Rows from block 5, named by matrix and row number. Rows with one number belong to one channel. Each number is 128 + 24 x the weight over its row's rms, rounded and kept within 0 to 255. All counts start at 0. Numbers have three digits each. After the name is the row's rms in percent of the matrix's.
# convs0: first 3x3 conv (model.decb.0.0.convs.0.weight, 256x512x3x3), inputs 204-215, a 3x3 kernel for each
# convs1: second 3x3 conv (model.decb.0.0.convs.1.weight, 256x256x3x3, transposed), outputs 204-215, a 3x3 kernel for each
convs0.53 084:115154185146169127112145137118131134101108122108128166126094126117126145134129134127130137118121120138134120143143103117110101140137123178164166143111093151142102153191131165147147118099102088104148140141146113121133117123138098100163128122098132107121123126113124124126119128147129139128145130105141115119138124099135133122
convs0.54 077:159153132150124136138109146122051114081104141100112166145126093103091080149113106159140073133097082113079113164148133141111105117134119153125127146134141152144140111108138097089113108103146125123152105096105119086108140137091115122113140076119145136112119093105105121129180095052107065117131068152113109138101123142153146120
convs0.55 080:148136146155125156129121110084134137114105110094116153143138114128119110140104120140110116122092125121071129140131131137132139137126140149158121140121104176138164155159155121127161106126139143159147138117124114107122119074126135120111119101120140128121127141123124119123127074148114086138104063097160119142162140121143108130
convs0.56 093:108132135104123149146117141123105133118127116111147153142125141130136139151098111135116140135128130123131118124090128119118125122115098147125136103142135125130113123129130128136137135127119089105138126149185119129136142117115104099129132106120135121134135105116149147121140111124091143131131142140152111137149135121120102089
convs0.57 094:120102106144094116173139133116118113114136137126124116133134113142126128126140149129111129137110115138118118133104120135122135129113119109114131089108092147100095124128132117137143125135139116124138091111125103097125135121131135149135128114149123110142167126147128131112127112117143107121148145133119108131145137119096099131
convs0.58 147:097111133115135111104106109113148106072162134089146146127060179113073135108075152106124110103085149117022193123134100155099112110124132136127120134124125106162139115154104116101135109110144133118122097119167130110139092114144137071142157078126158116140114109105084146105115000185163001218125006129154113121170131124151143123
convs0.59 102:120087103082080115126161186134120119130111127144121133147135137125124129133099094132123137123134130145139125121098116104135121111149122103095109099114097112150138158152133154141093168134119130101117144143148142131106119120154118106119135117112123118142130131124151136127126128133131128131133127140148105094101126095135181120
convs0.60 081:141138107099136085136154091124127136131107151119112113145118130124130149121124118125144152129121129130113124134160134152122138126120117136151149115112094122092122126133142146122121129121126120107112135132114134117123151123170129115094127119160136141171136143125118122117127103148121120132118126130127134136147101116133097118
convs0.61 115:118147090126128113172160109132117129125126139134127114117126153126127138121133126138138131122126131130129127132123131122119125119137128147143143095108134153107098114114120119137141114109137138116125123133153098119133120107134127121125134117123112130128122120147144143137135130134118119140116120102125131137121118132099091129
convs0.62 106:158126099131149151112131090106125111137109131124119142102125109172098136150145138126133131129118130131137119113132124134126124119135135117124135163121143116147127107140119143152142137115141160147127102089114143128138130125133138114117120131126128129141136128142137137116126138133128107133133129117122124105143119137116126155
convs0.63 087:140102108135110102128119152131127129135117126143154132125102125125134119129133111110119157126120126136103110123130124145154139111105127136118129134151176115132166117119128138151131121108126135146164129133116153131101106131142129106129129124120137147123122140120115110116120106112138116111137140150130113135137143145144138163
convs0.64 104:156163067165155102120089071123101145149123121135101123139107143111104136115115136131123129133117128140122135124149127141130147134151152158118131156130134207144181112140150113108134116096159059139145102109143097127150145126121119126150129148145126113118123123119130131103137125129141149128128143152155135183135147128119166141
convs0.65 103:120114110132123129150128124112143121146133099126143105136151122142129144120132127133131121135104127125142125145164146135126150117150139153108144132114119154140132122134157137144152113130156043097101105136137098116080140129140136114146123129160119153130134105132123157129125150121143106148106126128117132130137113146123170136
convs1.53 096:136106089142143175160096124127092117130159035114144115117118122086118175116103147136115088140126089118166141135097135146095108116112121100099121176154141143150121169150144156137107159101102077119158121151145141104117120111156158051179108117134117132146120074102105129116124108121134107160151073112132172156080146085113157148
convs1.54 096:137124161131120119138121158128199158147181133186128098163123084121108116099102136115119140083132119135165099164108106110126117127089122134142147113140122116136108088099104142118118101157110154087107118123139132103140110163161150126120126122119130129124152147135094093118168126102129141141114113125117075109129075159101143076
convs1.55 105:130125155123097129091135118112140170126144133102126139113090116148163095115148121097116118115118148113118159129132105128101093147155125120141114130153123144121104155150101104099109131037137139147090118122150108171172088150179116101168170111093131125152100093124145177149126142161115100102096105106118144124135149111118073144
convs1.56 119:107117110174134098107159141134118139141134150131148129080157106121161104081114139140159141116128153136106138155119084146128102156128107195178156120131152134059071144139113122125138069090164136102135138143118132116114141082062123120130126117124106111128133160126145111141091147086132140096129107123136133133114142131111106121
convs1.57 106:095121128156122110132108115091091098114145157120142146095113115093145109131153139114144145116094094142187161139124136137127106103111123131128068095154147117127146152147106124094123137168148138152169089125156141116129149153146179093140121117140124097153128122121124099134151136119155123160172134131143148117123117113142127159
convs1.58 058:173096118123153131112132149142107142121123124127108104121084150102141136118112099174115148124143143133140147146118089125109144143139118114124143091152099098145124137127125135136122141138133136136088108161096161112128109169113138071126150154159092140108134128135126139138150081149128169115147155110143110087100125135147161105
convs1.59 112:162172145170151110157197128140123121149099130188169182159100124149098114162152172127113130128123142116163126093073077109101101122145098116163126152135146126152154176169133163156151125135168096132140102135128162144119139097132154109097124124144127158192115129134136134160139153155122127159105123100141155133151165137141139118
convs1.60 093:164139114137073137143134136111146130148157112134147117145140102099115156117150140114119129178104106125125156182140114166118089137116135105152135115131136147132124168121124148121132131135139102132099149143142082141117165147102145107164147158097070099146131125121138140138171110122130140150144129106107112165162133137143125158
convs1.61 099:112159129107087100100128104133108136094091106112106117128134130094115093077095097096135133098137137079116127101088173168117156142102130093111100119106106104120070106090089097096107098116114103146144147116167113101115146133148110123112129152130119130114164183150158149170143118120132078102098089082099160095116106080101107128
convs1.62 116:134134155129129147136120143120124144118131123115182110092128131158158165153155138148148170120144090147118130136131116135149118121076099093131108112141143107166092108127125141148132151181150137140132096105113133131112169145157119125092108150114081107117136130171107142112126119141144119122151099096130184105117118100093151133
convs1.63 117:122109158131110121093104144172127145156184136136140147091140080132157167114105125122129132096110128143097158090105135112126125114111147137149136121165129134122143118138110140127132118114116131129116110157086110127144120132116150119119127133150145118138136144126115116113094121116118105137143126113147122141117142137166143115
convs1.64 091:127105150138130108152129105089095085144154133135146197134097105152135114153092124120100110116098120122134158156128095146189091199154094201165161125171163100126147185183145117112124148131137108171156133110162149152142162172084150154129164166124134114138087087124120108142121083101103118107133113117147110097091076091117115091
convs1.65 114:134103156124111138114118125077151163138080104124113097125145119100107139135139137119145144118149143142110110137131127158073154111144135115125097124146134138156122086104101140154122134141172144138112134117136107083122104106144131107130124105114154145148133123124125117120161138177137144150101120110129151133128041082097109113